{"train_examples": 395000, "encoder_arch": "vit", "encoder_bias": "all", "encoder_moe": "expert_choice", "encoder_layers": 12, "decoder_norm": "groupnorm"}
Rows from block 8 of the encoder of a small segmentation model, named by matrix and row number. Rows with one number belong to one neuron. Each number is 128 + 24 x the weight over its row's rms, rounded and kept within 0 to 255. All counts start at 0.
After each neuron's rows are labels from the 100 images, of 14848, where the neuron reaches its highest value: "top examples" is what is common among them. Only what is clearly more common there than usual is listed. The data: pixel-art sprites of 400 made-up characters on tiled backdrops. In brackets: how many of the 100.
# fc1: MLP up (encoder.blocks.8.mlp.fc1.weight, 480x160), inputs 0-159
# fc2: MLP down (encoder.blocks.8.mlp.fc2.weight, 160x480, transposed), outputs 0-159

fc1.411 [113 132 151 107 167 143  78 123 159 156 152 175 162  77 113 121 126 106 153 128 122 165 170 141 121 102 127 114 127 121 150 133 149 124 116 132 186 141 139 119 119  93 118 140 114 108 145 119 199 109 120 113 137 132 129 115 141 146 119 168 126 143  81 122 145 162  98 119 153  83 142  95 131 124 127 117 133 197 106 108 131 130 131 128 145 145 154 139 129 139 111  99 108 114 190 175 117 137 119 133 130 148 168 149 144 103 145 114 137 143 122 162 114  87 129 139 119 165 104 117 155 159 103 159 111 130 139 146 137 164 104 116  80 109 146 127 105  80 136 163 123 124 132 111 123 122  84 126 149 129 104 139 146 130 114 136 200 104 144 131]
fc2.411 [111 110 144 146 136 161 147 148 131 146 162 125 132 130 143 151 134 165  61 107 108 173 133 111 134 177 102  86 131 146 157 116 105 124 102 138  89 129 123 146 136 145 143 131 131 149 132 133 130 158  98 162 111 172 110 135 111  98  99 151 141 135 134 122 115 169 153 158 119 111 165 130 118 114 128 140 163  99 133 192 149 133 120 148 100 102 129 109 116 185 120 115 158 140 149 102 125 113 160 110 136 142 126 100 130 148 142 112 106 132 164 101  84 146 117 142 115 160 115 144 171 160 136 180 124 156 149 101 174  53 154 133 146 120 157 169 110 149 120 101 106 121 123 150 121 122 135 144 104 166 129 125 133  98 124 158 137  98 118  85]
top examples: orange (32)

fc1.410 [127  94 123 136 150 124 142 132 141 129 130 134 139 157 156 131 129  90 108 108 178 143 132 130 139 149 156 119 111 153 148 151 150 131 126 144 103 149  91 139 107 160 106  95 107 138 123 131 110 159 117 136 121 133 114 159 115  93  93 136 140  88 111 118  90 127 185 117 106 158 120 144  78 154 111 125 149 104  83 102 111 117  95 112 175 103 101  91 102 132 160 158 142 126 121  95 143 133 158 139 139 109 119  81 134 146  97 129  96 159 180  88 163 122 168 143 136 142 123 123 110 106 130 124 154 160 148  75 132 133 128 114 133 138 124 133 107 173  84  64  67 119 117 164 138 159 141 142 134 152 104 162  88 116 118 125 116 112 124 117]
fc2.410 [116 101 150 125 121 161  83 149 147 151 157 140 119 111  91 145 130 157 107 112 160 160 160  92  97 150 137 120 147 125 113 163  99 129 136 127 154 141 146 145 164 103 153 126 100 131 154 161 152 111 136 135 127 156 119 135 129 136 125 177 116 165 103 135 127 168 142 182 132  81 155 130 167 132 154  94 157 114 115 144 137 120 120 155 174 132 135 107 125 166  93 125 145 100 178 141 143 164 101  99 128 137 153 105 146 170 158 138 129 114 117 141 118 111 119 105 136 144  90  97 127 156 136 173 112 123 160 168 147 115  94 144  72 101 140 164 120 105 100 151  96 124 143 117 166 126 103 133 156 129 104 117 126 106 124 114 118  92 145  66]
top examples: red (31)

fc1.322 [141 111 123 144 154  93 147 141 153 120 114 114 122 144 102 136  96 110  82 150 147 147 140 133 113 125 171 118 138 118  94 105 124 167 101 164  94 133 154 111 115 117 137 158 146 109 152 153 120 173 123 161 153 172 161 151 148 130 162  84 130 120 171 136 118 142 135 118 163  98 144 148  82 154  99 147 145 191 115 135 122 112 110 153 166 130 148  86 122 128 107 180 176 169 122 165 136 109  90 130 120 122 129 136 135  82 140 133 179 127 162 130 112 136 120 122 112 108 137 129 135 126 148 116 155 163 137 112 125 154 122 118  89 110 124 101 120 149 154 115 142 151  97 141 144 213 128 108 122 136 116 123 149 132 123 103 146  91 158 103]
fc2.322 [113 164 141 109 117 153 107 135 125 165 173 145 138 125 183 129 151 179 157 133 100 116 102  96 133 116  91 122 143 146 174 143 136  95 162  81 123 137 125 168 144 127 143  82 106 113 108 112 119 108 112 126 131  90 108 102 131 110 126 171 121  94  91 153 137 110 103 158 136 144 108 103 156 104 127 110  87 112 132 139 157 126 151 132 131 126 101 143 108 138 128 106  95 120 119 120 128 191 177 108 138 125 115 116 110 138 119 143  93 115 123  95 174 133 152 141 164 154 102 122 141 126  98 134  78  83  92 132 100 139 119 161 152 182 118 123 120 139 155 157 120 145 139 136 120 106 130 173 146 125 150 149 137 152 115 189 112 125 121 157]
top examples: large (72)

fc1.4 [147 137 129 113 121 130  92 126 131 149 127 177 164 106 125  82 117 110 175 131 128 158 211 105 121 146 155 107 144  59 123 134 117 137 129 143 161 132 110 111 155 108 118 168 103 100 123 139 203 116 169 113 152  91 138 111 131 150 149 168 117 125 143 117 124 123 103 167 159  92 152 118 172 134 110  92 109 146 118 105 105 137 159 130 136 160 159 164 164 113 111 109 119 107 171 135 127 141 101 133 131 132 144 151 148 120 141 114 138 147 106 128  81 113  98 148 138 153 121 119 152 141 128 124  99 147 130 169 145 129 122 125 103  98 125 132 132  84 156 124 146 103 155 154 141  88 120 124 151 117 102 109 161 121 109 128 157  97 101 107]
fc2.4 [118 139 120 126 137 153 125 140 119 124 150 102 140 139  86 166 161 130  79 113 151 129 106 179 127 168 103 135 150 165 117 142 162 122 147 136 105 127 130 136 106 132 149 151 126 135 142 161 134 124 115 156 139 115 105 158 136 115 118 160 140 139  97 159 132 160 148  95 106 119 153 147  81 131 131 119 139 115 120 200 151 159 109 161 153 103  70 127 116 162 107 128 157 129 139 117 117 147 166 112 136 138 110  92  95 168 176 106 133 139 148 101 123 134 114 124 158 179 137 129 169 153 135 141 168 104 106 145 154  92 157 133 121 142 145 159  99 145  66 152  98 106 133 148 116 121 133 125 116 142 116 129 109  94 125  92  81  87 142  87]
top examples: orange (32)

fc1.34 [139 127 159 104 154 135 108 147 117 153 137 127 135 131 112 135 162 141 149  92 141 101 125 116 170 115  81 115 131 127 136 156  89 119 108 139 127 147 115 155 140 122 113 132 177 119 152  75 123 112 138 104 151 133 176 155 153 146 134  91 158 114 179 114 140  94 122 100 126 134 133 123 127 185 144 121 157 140  96 110 115 130 145 146 132 139 103 168  95  87 140 159 156 123 123 142 127 126 143 115 145  79 129 115 111 132  95 114 105  75 124  67 159 135 184 110 156  82 163 145 107 115 100 139 112 125 176 121 116 145 167 131 143 122 104 163 127 124  89 117 120 152 131 146 149 109 149 120 149 130 105 118 203 110 112  95 142 116 116 121]
fc2.34 [166 157  94 155 115 106 125 141 146  91 126 178 132 107 138  89 140 111 130 141 114 165 106 127 162 127 148 120  93  95 137 160 138 110 149 137 137 136  93 150 147 136 112 115  74 145 122  95 133 126 110 186 149 116 106  99  99 164 149 123 164 131 113 163 161 125 138 146 136 137 122 117 146 117 161 125 160 114 141 212 128 125 147 108 131 146 159 103 154  90 156 139 106 123 117 128 108 105 121 152 138  96 131 164 172 128 119  70 115 143 136 144  98 110 120 146 137 138 108 133 139 151 114 146 166 164 117 130 141  78 111 134 103 137 118 125 162 110 189  98 135 159 132 133 124 145 179 136 126 152 159 109 126 164 117 158 148  97 147 137]
top examples: orange (27)

fc1.323 [117 109 139  95 148  90 132 113 138 131 135 120 132  84 157 138 147 154  98 138 167 131 119 129 106 149 117 136 131 110  99 149 115 107 119 129 111 116  61 138 128 163  96  94 137 134 126 140 120 167  78  99 126 138  93 139  93  92 111  89 157  78  99  99 115 134 134 141 140 155 106 110  95 146 128 131 135 114 147 100 114  72 140 137 108  87 138 100 137 111  83 125 162 126 114 130  68 120 161 142 133  74 119 112  98 177 116 131 150 138 133 115 120 117 109 145 145 130 166 136 119 114 119  82 126  81  92 137 115  90 102 138 124 129 130  97 111 158 130 119 116  97 110 159 125 173  96 134 107 163 132 136 115 105  97 168 159 118 115 161]
fc2.323 [114 158 144 136 145 124 117 139 139 128 105 124 114 152  84 112  98 102 140  97 118 132 156 164 102 143 139 111  91 146 130 123  61 136 138 134 193 154 140 116 122 119 145 109 162  95 127  89 122 103 102 139 144 105 153 149 135 145 129 115 131 136 139 147 153 129 172 142 148 135 132 180 134 137 118 132 105 106 183 211 104 106 180 124 125 160 135 177 143 140 115 130 111 139 125 107 140 138 118 149 120 186 165 149 145 137 109 115 111 134 142 156 168 129  88  77 117 105 154 133 109 115 146 107 108 114 147 116 128 168 103 127 131 116 133 140 127 116 107 103  87  97 143 118  95 130  96 133 135 138 153 100 154 165 157 112 129 116  86 105]
top examples: red (38)

fc1.310 [117 127 170  95 119 118 125  99 124 129 135  94 115 134 187 102 119 152 118 125 148 158 110 105 164 190 117 114 115 103 103 134 121 128 139 107 109  95 101 144 144 128 128 105 146 142 161 141 127 164  97 120 140 116 101 121 106  73 115 134 125 108 137  99 101 118 153 154 132 122  80 112 110 145 123 119 110  86  95  99 121  80  79 111 108  71 115  88 122  88 137 148 122 141  99 165  60 135 140 136 127 133 116  71  97 166 131 147 157 114 139  98 118 117 129 142 128 133 135 131 112 128  97 117 137 146 135 144 118 106 117 126 141 105 118 102 131 183 100  84 119 117 103 136 154 179 152 110  88 136 114 168 142 122 105 137 114 104 135 151]
fc2.310 [127 141 148 110 128 132 138 129 156 116 103 106 122 132  99 138 138 111 129 150 123 118 110 134 112 125 101 151 100 166  91 108  96 137 133 117 142 104 156 136 114  95 144 114 103 130 108 111  85 126 108 135  93 130 150 155  90 151  68 107  99 143  78 114 148 144 131 155 135 139 142 131 149 133 139 113 138 119 147 199 157 115 138 163 139 148  98 131 135 136 119 147 108  83 145 122 132 141 133 149 119 148 160 184 129 140 131 164 123 139 131 159 149  89 145  82  85  98 114 193 103 136 128 123  74 109 134 119  91 162  90 102 127 129  76 119 100  83 145 107 131 159  90 118 100 147  92 106 160 120 141 159 120 122 136 148 171 122 112 101]
top examples: red (38)

fc1.309 [107 100 147 120 153 113  88 111 127 140 107 156 156 166  91 131 122  89 175  97 113 124 153 164 159 102 124 106 127 123 168 143 122 161 131 147 167 134 148 138 140 123 115 131 153  97 196 111 137  94 171  89 131 119 174 135 143 124 158 135 133 124 147 123 145  98 175 108 140 109 141 132 142 155 140 116  93 124 103  96  96 129 159 100 133 156  94 177 116 114 148 114 126  98 151 139 155 136 123  99 130 157 146 154 151 129 116  92  86 121 143 136 113 108 141 106 148 137 193 133 113 120 123 132  95 160 166 136 124 134 129  86 115  92  96 154 140  95 110  99  94 134  90 123 139 127 114 119 145 112 139 110 135 171 115 125 152 121 118  73]
fc2.309 [149 146  92 131 137 124 137 148 114 137 107 152 135 146 134 107 168 128 108 146 140 156 120 143 141 107 111 125 129 106 144 139 119 110 140 147  91 128 120 129 136 154 126 131 170 156  86 113 126 134  78 164 149 135 140 123 117 100 143  91 148  80 118 165 142 161 115 150 161 171 125 122 112 120 124 120 153 121 212 148 141 144 132 145  91 142 159 137 126 115 125 122 166 121  58 149 123 122 185 162 119 130 109 131 104 153 134  99 122 103 122  99 114 151  78 154 138 106 141 188 151 142 131 107 175 109  89 149 132  81 119 139 116 150 156 135 102 140 158 123 118 110 123 138  75  99 140 132 104 131 144  99 172 126 110 105 114  90 118 153]
top examples: orange (27)

fc1.402 [ 88 135 127 128 155 136 139 127 116 109 144  90  95 160 143 129 122  92 113 107 129 139 130 167 120  86  89 176 119 159 145 124 114 127 113 115 125 114  85 126  91 137 125 192 146 139 143 122 130 151 140 132 126 118 129 159 139  61  79 125 120  74 124  92 115 133 166 124 158 168 122 129 105 127 117 114 102 153  76  92 125 113 126  81 135 130  62 131  60 119 117 118 135 145 113  96 167 144 127 120 157 109 139 106 101 122  95 132 108 143 140 137 150 124 170 132 148 142 163  95 103 119 129 149 145 103 126  81 119 113 128  93 135 118 134 154 145 143  83 124 111 110 112 129 134 144 131 126 110 147  81 158  91 114 140 135 145 123 146 152]
fc2.402 [106 143 122 131  96 158 114 127 122 153 143  82 126  98 155 187  99 146 137  99 128 106 126 174  97 154 128 124 143 103 113 128 141 136 105 146 148 110 129 121  86 104 136 146 109 119 145 154 161 132 162 120 119  97  96 156 129 146 162 159 113 155 149 144 112 123 142 127 103 103 146 151 102 136 103 125 114 135 107 181 134 164 103 128 129 121 109  84 167 162 119 105 146 140 177  95 165 136 101 109 117 109 122  70  95 109 136 177 178 174 124 119 129 172 139 128 103 154 107  67 132 118 138 116 135  88  81 146 136 162 100 109 122 126 135 107 126 142 123 143 114 115 148 119 143 118  99 137 127 123 123 121  71  95 123 105 127 168 140 140]
top examples: red (36)

fc1.377 [116 111 155 101 152 144 144 105 121 104 151 128 114 153 145 159 117 122 114 120 140 154 168 115 138 132 102 132 124 109 111 111 142 133 122 142 112  98  88 152 117 154 123 104 140 166 135 147 122 160 137 101 163 127  91 151 107  81 103 131 144 104 130  72  82  93 173 134 137 161 133 119 107 130 118 117 133  88  79  96  77  84  80 108  97  87  95 138  93 117 127 136 136 169 113 141 129 141 142 112 158  78 128  90 100 141  76 117 101 131 123 114 100 121 169 130 145 131 153 104 132 127 127 123 166 127 109  99 129 106 154  81 146 123 136 118 131 174 102  85 122  85 110 143 145 130 149 124 112 157 115 186 116 129 148 149 126 119 141 129]
fc2.377 [ 91 134 153 123 106 144 106 121 141 167 127 119 121 106 159 153 145 138 105 143 126 139 167 123  72 151 128 123 116 174 120  97  97 134 109 113 143 114 165 135 117  82 169 125  99 121 136 164 170 128 122 117 119 175 118 143 131  94 112 147 125 188 124 117 136 152 170 190 114 132 122 117 167 153 141 134 106 115 159 177 108 151 130 124 123 149 143 125 122 165 109  92 142 138 173 130 144 151  99 137 126 144 159 101 127 136 133 177 147 131 113 173 120 133 145  91 101 127 135 105 138 129 136 113  96 121 123 143 135 174  58 105 108 124 142 127 112 131 128 139 127 129 108 130 110 139  41 135 175 140 134 148 114 105 141 108 152 119 125 117]
top examples: red (28)

fc1.188 [107 148 111 113 132 123 131 131 115 132  99 132 145 133  95  97 132 112 102 133 147  92 135 151 148 104 128 113 151 154  98 132  74 149 167 137 192 137 139 177 137 128 133 139 126  89 161 138 125  74 148 125 117 135 163 129 148 150 141 171 124 115 137 176 147 104 146  92  98  77 108 133 167  95 177 119  61 138  91 115 115 113 165 110 117 146 108 134 129 128 115 137 139 134  99 128 105 126  85 124 125 147 118 134 201 119 124 148 119 153 118 104 113  88 109 128 142 105  80 141 153 136 127 122 112 118 144 141 139 115 106 141 119  84 178 118 128 104 130 143 103 134  78 113 135 132 110 112 111 140 149  94 145 128 116 131 130 146 149  71]
fc2.188 [128 118 103 138 143 147 140 147 116 130 184 142 138 175 119 156 131 143 156 129 153 149 127 108 119 105 116 164 140  70 165 105 140 115 136 158 114 103 117 152 127 155 165 143 142 151 105 178 143 144 116 121 165 134 105 147 104 102  91 109 143 126 101 103 109 122 171 132 182 161 134 130 129 151 103 150 138  98 121 138 159 176  97 101 113 124 179 146  84 110  84 142 140 119  73 120 122 121 167 123 135 132 150 172 144 151 129 120 136 134 109 156 146 120 122 125 153 130 173 137 120 111 128 125 177  91 160 154 144 119 121 114 134 137 165 161  92 162 100 113 144  97 118 137 126 118 112 132 108 146 119 181 129 108 135  93  84  94 127 136]
top examples: orange (27)

fc1.151 [128 106 100 170 126 123 130 104  87 136 105 143 126 108 185 100 124 119  72 163 101 137 135 160  94  89 155 157 130 156 120 110  77 128 154 116 152 130 137 173 128 146 123 132 128 153 122 106 116 129 123 144 105 160 116 103 127 124 121 100 140 144 136 136 145 133 149 156 120 150  92  95 150 127  92  98 163 117 127 101  82  85  94  80 137 140 163 123  95 133  79 141 189 131 112 130 136  98  97 141 150 118  97 124 128 146 119 107  83 111 150 155 145 106 160 127 132 117 114  95 131 158 128 134 127 154 172 135 113 107  84 140 114  92 142 126 122 107 154 159 134 156 159 133 156 193 110 130 149 141 131 105 144 107 124 134 150 112 161 121]
fc2.151 [124  78 157 126 110 118 141  87 126 113  87 154 118 128  89 157 124 185 148 148 140 135 166  60 122 138 124 134 154 168 124 133 116 141 108 146 122 126 146 128 188 169 120  74 134 119 144 162 126 107 147 128  73 150 160  97 140  84 132 164 135 128 102  78  97 129 122 115 109 126 149 129 158 140 142 141 122  90 134 107 140 117 143 147 118 130 120 146 158 136 152 121 105 118 101 144 134 100 106  75 123 140 119 132 138 146 137 107 102 107 117 139 106 138 169 112 122 112 172 126 106 116  97 110  82 152 148 123 131 121 193 112 163 145 120 131 153 145 105 102 142 110  84 138 138 148 104 126 123 137 137 144 174 162 137 160 137 154 104 114]
top examples: orange (25)

fc1.190 [108  75  94 133 118 139 132 157 129 103 153 146 118 145 143 172 131 136 129 123 121 136 113 111 154  91 155 102 128 140 144 138 124  96 100 112  88 131 119 129 102 149 138 143  96 143 126 136 105 172 103 156 140 158 130 163  89 137  83 103 136 109 102  97  55 150 164 112  90 167 125 114  84 126 119 106 116 114 126 103 151 129  97 128 155 101 127  74 138 125 148 139 153 118 135  61 116  98 167 140 138 131 139  79 105 114  96 121 107 140 182 118 124 139 149 167 138 100 152 140 119  81 111 135 144 134 133  88 121 110 107 134  95 137 140 166  82 139 102 107  94 135 130 144 133 149 145 134 122 144 127 158 115  92 123 130  99 153  98 126]
fc2.190 [152 154 115 134 154 146 100 136 140 131 171 150 135 160  71 130  96 138 132 107 166 185 110  50 138 135 127 160 137  85 115 159  73 118 148 140 165 154 131 178 121 116 122 153 109 133 133 160 151  80 121 126 116 145 130 110 120 150 103 115 129 168 109 114 128 126 142 152 132  77 114 148 143 134 136 102 133 130 107 163 124 108 156 148 155 152  92 145 127 124 128 118 158 134  96 133 112 135 153 126 134 118 143 145  99 158 170 129 127 153 137 127  98  96 138 146 144 134  72 134 133 165 183 134 179 140 163 169 124  95 124 119  69 128 166 155 121 118 151 131 126 126 111 134 162 147 147 119 143 143 130 111 104 150 107 113 109 119 130 131]
top examples: red (39)

fc1.92 [106 112 108 147 160 120 146  89 136 153  94 145 124 130  89 143 107  88 103 116 168 139 117 113 129 122 151 142 127 114 138  98 143 124 106 164 102 129 118 124 105 109 137 129 147 131 172 137 124 121 166 122 118 145 147 136 129 128 139  71 125 103 143 145 133 137 135 132 144 154 171 138 148 130 103 115 146 150 119 139  99 120  68 143 152 161 138  90 149 114 131 200 117 159 141 157 165  88 112  77 132 135  97 107 146 146 162 134 186 132 129  97 112 128 117 129 124  87 136 126 120  98 144 118 129 152 156 138 141 165  95 102 122 116 122 105  94 177 175 105 112 131 110 119 134 168 136 151 110 122 112  70 128 120 147 119 161  57 122 111]
fc2.92 [134 152 165 103  96 155  83 152 159 140 163  93 119 115 189 101 163 182 144 139  85 130 121 124 132 125  96 128 150 157 156 132 149 140 150  93 168 133 122 121 174 125 139 113 123 121  92 112 113 138 122 159 108 112 114 129 123 132 137 172 128 136 107 113 120 129 114 113 123 124  87 129 131  85 163 170 112 105 116  88 119 122 178 124 109 131 110 172 106 147 146  87 130 116 118 143  95 178 139 161 127 132 124 151 129 118  93 106 129 132 132 129 128 106 132 160 146 192  98 131 146 155 145 123 100 125 100 138 125 117 133 120 149 146 142 163 148 100  81 129 122 128 158 129 111  74 136 122 130 135 139 189 118 148 111 150 103 180 114 144]
top examples: lower right (52)

fc1.150 [130 141 137  98 140 130 112 144 121 144 148 123 146 143  99  95 166 125 112  98 135 132 105 108 176  83 113 126 130 100 132 145  75  94 108 112 134 149 105 172 127 123 106 160 191  99 158 102 124 138 126 113 131 139 169 132 140 138 130  89 152 107 154 107 140 114  96 102 159 122 133 112 114 146 154 139 130 184 140 105 117 130 149 148 130 180  98 148 113  96 124 125 127  88 118 142 173 126 135 115 145  98 149 111 129 134 127 131 102 130 112  64 108 142 167 116 171  94 159 174 142 128 115 146  82 116 187 129 128 128 150 150 123 121 137 145 122 105 112 156 145 134  97 139 117 112  93 119 103 140 123 103 185 138  98 124 187 115 131 136]
fc2.150 [135 119 103 137 131 103 125 153 157 134 170 175 136 111 147 101 157 119 133 131 124 160 138 129 153 143 124 119 102 117 151 142 144 122 140 108 102 143 105 157 115 124 125  96  85 128 134 106 148 120  89 180 134 155 122 102  94 124 125 130 167 167 130 151 153 139 159 183 147 145 126 121 137 112 156 127 135  92 137 233 127 125 165 122 122 140 174 163 125 102 148 134 103 146 108 137 110 118 143 125 131 127 118 148 167 151 132  99 125 138 139 161 100 108 118 124 141 139 130 164 157 139  99 144 143 154 115 159 123  91  88 123  82 111 150 127 148 127 167 107 123 143 130 135 123 135 149 129 147 157 149 118 124 174 106 146 154  43 113 103]
top examples: orange (25)

fc1.110 [ 99 118 152  96 147 129 148 123 130 117 141  98 104 158 152 133 134 134 105 133 112 176  81 141 149 144 113 118 105 141  87 131 121 132 141 109 119 107 106 145 134 117 130 129 124 169 181 144  87 162  73 109 138 140  83 134 105  96 108 125 126 108 119 107  94 139 140 144 117 175 108  98  99  90 145 144 135 110 151 112 104  99  70 123  96  89 107 102 122 105 129 146 117 146  94 134  83 147 174 165 139 141  98  57  83 167 119 137 160 106 134 117 126 137 137 134 137 133 136 122 126 132  92  99 149 148 113 139 154 105  98 148 134 124 119  86 101 164  94 102  96 144 120 134 143 183 146 107 131 135 113 141 140 109 115 132  94 120 143 144]
fc2.110 [126 142 128 133 164 117 117 117 129 152 118 101 134 170  86 124 140  73 112 127 147 137 117 143 122 141  91 144 110 123 114  86  96 121 167 121 172 101 153 139 136  92 165 142 134  90 103 126  97 128 102 141  88  78 145 164 121 146  88 132 104 134  97 128 124 163 142 124 137 113 129 164 114 123  97 106 110 130 158 160 129 136 146 152 141 157  91 145 155 139 108 128 117 101  86 116 126 144 160 153 125 139 137 207 113 154 163 185 136 134 141 146 142  79 145 106  91 135 142 183 108 117 142 113 121  95 121 136 112 160  95  98 160 105  89 150  91  91 116 119 116 160 123 126 119 155  98 119 122 125 149 154 135 145 123 101 151 140 145 133]
top examples: red (38)

fc1.131 [157 158  96 143 151 111 103  88 113  97 136 115 178 101 125 131  60 158 135 130 160 142 168 135 149 152 161 141 164  90 126 119 116 100 126 174  99  88  95 148 147 106 138 154 142 133 140 134 127 135 158 140 168  98 102 121 124 131 140 153 128 127  95 145 121 107 144 166 144 123 135 111 132 176 123 113  83  86 120 107 115 166 102 109 145 139 137 115 120 114 130 116 156 125 167 115 141  92 139 170 159  73 110 135  99 112 136 121  79 149 133  81 102 164 177 162 181 128  99 143 128 122 102 141 111 125 171 125 134 119 127 116 109 134  99 113 130 134 129 160 165 100 111 149 143 143 140 139 137 147 140 138 148 146 110 146 126 118 161 110]
fc2.131 [160 124 126 148 135 156 108 131 122 152 135 151 182 137  92 155 148 147 111  96 151 121 115 120 101 118 119 150 132 169 132 134 112 109 119 112 146 162 110 116 110 114 134 124 142 122 110 124 147 125 118 123 123 109 116 117 161 146 154 134 154 144 123 164 102 146 104  69 135 108 125 143 106 115 114 123 118 141 123 255 136 123 143 115 125 141 150 130 142 162 141 101 135 120 136 124 126 128 147 128 144 144 137 126 123 121 136 131 138 133 144 141 131 125  98 150 148 136 132 135 152 105 156 122 153  91 117 117 111 115 162 129 134 137 170 162 115 117 113 129 112  94 138 182 134  83 133 132 112 192 146 116 126 136 139 112  83 169 113 130]
top examples: large (96)

fc1.94 [111 126  85 143 154 131 132  74 111 138 120 117 103 122  88 138  98 103 119 126 182 149 117 131 144 128 165 136 134 146 136  93 120 128 117 185 110 149 149 124 103 110 121 120 138 133 144 150 121 133 149 123 127 118 177 159 129 130 150  71 120 127 151 116 157 133 114 143 142 165 170 146 131 132 121 140 143 132 116 141  88 123  73 124 152 156 140  94 145 109 150 198 101 144 112 146 136 115  96  91 123 138  69 101 113 139 151 127 155 138 132 118 114  71 131 115 130  98 130 118 128 108 122 112 116 148 162 129 142 147  94 121 137 140 121 102  91 166 179  92 109 119 123 135 143 119 135 136 100 126 127  85 123 101 144 107 166  44 108 125]
fc2.94 [133 149 187 117  90 133 101 138 178 144 143 103 125 128 174  90 157 171 151 143  90 113 117 115 124 134  82 124 121 138 180 153 153 142 158  82 166 129 110 123 172 147 132 114 142 120 123 117 111 122 136 146 115 125  96 125 127 133 131 181 124 109  92 131 120 124 113 118 122 113  79 137 130  94 172 131 108 107 111  79 140 124 180 128  99 149 110 169 106 147 140  73 141 141 146 123 135 164 145 174 129 140 140 168 142 116 130 115 145 133 132 139 128 142 123 159 131 194  94 120 132 162 125 126 120 104 111 150 135 141 143 108 152 119 128 170 146 100  94 135 134 153 157 130 119 108 134 127 127 140 126 182 121 161 125 157  94 173 113 132]
top examples: lower right (52)

fc1.390 [127 146 133 155 118 107 127 147 133 121 115  93 112 146 151 108 171 142 131 128 103  97 174  92 146 143 121  94 122 119 129 165  89 125 123 108 143  68 111 144 163 156 116 133 124 112 102 131 127 138  89 126 119 122 131 128 132 118  76 137 118 165 131 152 135 174 125  60 111 117 130 128 141  99 123 116 103 156 133 122 136 134 135 112 109 112 150 158 131 119 152  91 131 123 146 129 120 158 153 156 117 101 185 132  85 147  94  81  86 111  96 123 176 155 131 142 144 154 102 136 162 142 122 114 132 112 136 124 110 125 145 123 140 112 113 146 175 128  98 149 164 119 142 119 137  82 133 129  94 150 112 193 111 159  81 136 119 197 116 105]
fc2.390 [130 113  99 164 138 140 147 120  96  99 131 117 106 108  76 150 120  94 110 101 132 146 139 132 118 114 137 141 110 127 117 111 115 136 153 161  89 129 138 100  78  95 140 149 124 154 166 131 134 107 148 151 129 128 133 136 120 151 146 102 134  82 136 127 112 106 144 191 170 175 148 100 143 136 126  87 146 103 140 143 122 122 107 128 146 131 113  92 147 137 124 172 116 151 129 131 135  72  85 103 122 147  73 101 143 124 118 187 159 132 137 136  99  97 128 117 133  89 157 128 113  98 119 148 150 148 125  83 144  97 128  90 102 140 150 124 100 107 122 121 134 120 111 125 120 135 112 106 129 125 143  68 150  98 175  79 148  94 164 165]
top examples: large (100); white (33)

fc1.244 [149 107 133 118 141 126 106 114 107 110 147 159 158  82 110 143 136 148 118 106 121 130 159 102 111  68 130 135 150 149 112 124 105 101  89 139  94 181  92 131 118  97 103 120 168 122 129  99 146 147 123 120 159 157 120 121 151 148 133  91 178 125  98  94  94  87 109 139 117 112 116 111 111 141 132 118 115 148 117  84  75 132 118 128 100 166 144 157 128 105 128 132  97 114 138 102 152  76 118 108 136  90 128 104 118 108 123 123  75 103 137 104 120 142 143 147 163 105 174 127 149 113 105 144  74 111 157 101 162 128 130 118 132 127 172 140 124 107 139 140 133 131 112 138 102 109 111 162 108 165 149 138 182 148 116 135 193 114 112 130]
fc2.244 [140  97 110 135 133 119 111 145 163 147 160 119 113 142  73 140 149 120 129 153 149 145 150 127 135 136 140 106 100 150 131 124 136 114 139 124 119 143 129 131  76 104 164  90 108 109 132  98 130 125 110 146 111 106 155 113 139 117 133 150 146 150 116 163 115 146 127 155 160 113 131 116 124 126 137 132 123 120 160 255 130 111 152 120 112 135 131 142 136 116 151 112 138 112 137 143 138 138 141 188 120 149 114 126 139 150 132 129 117 163 154 116 116 105 115 101 121 131 144 165 170 140 148 136 138 141 136 129 114 119  95 121 119 119 101 126 108 121 121 129 108 125 141 122 135  79 119 127 128 138 135 106 101 196 134 119 144  95 106 107]
top examples: large (77)